Weights of a small multi-label audio tagger.
Model: activation relu, depths [1, 2, 1], widths [128, 128, 128], rnn gru.
Training: adamw at rate 0.0025, 3900 steps, batches of 256.
Rows from block 3 of a small multi-label audio tagger, named by matrix and row number. Each number is 128 + 32 x the weight over its row's rms, rounded and kept within 0 to 255. All counts start at 0.
After each channel's rows are labels from the 100 clips, of 14848, where the channel reaches its highest value: "responds to" is what is common among them. Only what is clearly more common there than usual is listed. The data: drum patterns on synthesised drum kits.
# conv: width-5 conv, stride 2 (model.blocks.3.conv.weight, 128x128x5, each kernel summed), inputs 64-127

conv.73 [143 134 173 128 111 136  74 112 115 129  22 147 100 132 154 129  85 119 150 149 123 122 130 139 119 157 134 137 104 136 122 134  22 104 119 134 139 121 136 192 122 150  73  92 148   0 155  29  97 158 103 148 139 124 145  90 125 127   0 158 151 108 113 146]
responds to: mains hum; muffled (low-pass)

conv.7 [181 137  57 163 145 143 144 159 154 126 150 167 184  80 146 162 154 137 176 167 155 157 103 186 146 157 205 108 187 192 160 129 118 148 165 179 110  95 138 153 125 144 134 158 149 183 180 125 109 174 142 157 104 139 158 132 180  79 132 143 141 186 177 154]
responds to: rimshot; clipping; text has "clipped"; four on the floor

conv.59 [152 109  53  87 158 136 123 158 121 136  66 172 100  61 137 104 156  93 178 173 141 133 137 146 122 152 168 156 182 161 160 113 122 128 113 121 124  97 131 134 101  76 142 104 152  85  95 158 121 126 108 127 135 135 157 218  78 147 112 121 150  78 105 165]
responds to: shaker; dembow

conv.23 [142 112 131 154 139 125 127 146 152 139 142 141 171  95 167 143  82 123 167 146  89 152 178 152 104 155 138  94  99 143 153 122 128 179 105 132  89 146 180 169 123 185 157 150 113 122 131 189 181 153 109 146 117 124 147 171 173 113 158 109 171 129  20 166]
responds to: mains hum; ride cymbal; clipping

conv.11 [ 83 143  98 159 113  78 107 140 200 116 145  68  96 172 137 118 195 142  79  80 102 128 174 136 164  84  89 152 112 133 134 150 137 123 141  84 116  92 156 109 125 103  90 102 124 144 139  87 139  95 112 142  86 116  92 190  98 147 159 104 114 158 167 115]
responds to: rimshot; breakbeat

conv.76 [114 142  81 100 131  85  88 129 112  92 124 132 114 124  41 177 143 147 119 128 123  48 148 128  67 121 135 109 163 103 105  98 139  78 141  82 164  53 104 105 147 107 116  99 107 136  92 117 154 114 104 140 111 105 106 164 117  64  95 119 100 113 124  73]
responds to: shaker; clipping; text has "clipped"; mains hum

conv.34 [ 68 115 165 137 137 120 133  81 168  82 143 105  84 174 135 132 125 109  88 143 131 139 122 137 129 114 104 120 143 166 128 143 150 150 141  66  70  97 130 101  84 123 161  71  91 127 141 133 116 158 126 154  89  98  94 158  76 126  97 137 111 140 133 149]
responds to: shaker; rimshot; thin (high-pass)

conv.19 [145 128 105 127 166 128 140 138 185 134 135 162 133 177 140  71 158 113 115 156 104 104 139 144  35 136 188 141 204 126  92 118 104 101 109 124  46  89 116 104  94  84 131  68  80 137  87 127 149 156 105 128 143 102 178 145 134  84 122 136 149 121 134 161]
responds to: shaker; rimshot

conv.127 [ 87  89 157 153 138 139  93 112 109 104  88  97 129 122 146 116 120 179 133 100 136 137 193 211 199 104 106  80 184 155  97  96  99 120 104 166 140 135 146 167 160 137 128 150 167 125 173 131 138 123 159 162 160 169 112 164  83 118  99  91 121 237 108 106]
responds to: rimshot; breakbeat

conv.112 [152 164  99 155 107 181 165 136 129 131 148 109 140 141 117 174 160 100 147 154 106 203 133 136 160 121 157 120  96 138 125 112 156 132 127 151 121 138 143 119 111 153 130 122 121 128 164  97  76 138 115 119 159 116 140 105 160  84 131 148 141  91   0 167]
responds to: mains hum; clipping; text has "clipped"

conv.102 [118 148 181 110 138 154 116 167 103 154 176 179 146 155 146 141 107 134 161 129  72 203 107 157  96 144 156 150  72 148 155  78 101 168 129 157 152 131  80  91 206  82  85 117 106 117 161 117 148 158 136 150 146 102 162 118 132 101 163 145 138 170 123 126]
responds to: mains hum; clipping; text has "clipped"

conv.107 [141 146 183 108 145 106 135  99 140 119 114 165 116 150  88 149 162 136 166 166 111 121  89  74   0 138 143 151 120 128 106 105 120 112 120 177 135 109 104 118 140 120 104 153 137 144 158 142 127 134 127 139 123 112 141 137 129 140 128 186 159  88 114 140]
responds to: shaker; cowbell; high tom

conv.85 [ 95 148 141 120 142  84 117 124 165 144 132 152 130 120 151 137 156 128 134 114 121 118 156 123 152 189 160 146  91 180 165 177  91 173 105 126 106 143 147 102 144 165 145 125 151  89 118 147  86 151 106 123 165 139 164 138 147  92 125 159 126 100  15 166]
responds to: mains hum; clipping; text has "clipped"

conv.55 [173  99 147 186 117 153  54 102 189 147 144 155 174  73 162 163 158 126  97 142 173 108 200 136 106 183 145 137 138 135 168 146  29 104 152 129 130 121 127 154  54 128 152 144  83 135 116 101 106 149 113 136 127 149 111 156 132 152 124  90 157 170 170 158]
responds to: rimshot; breakbeat; dembow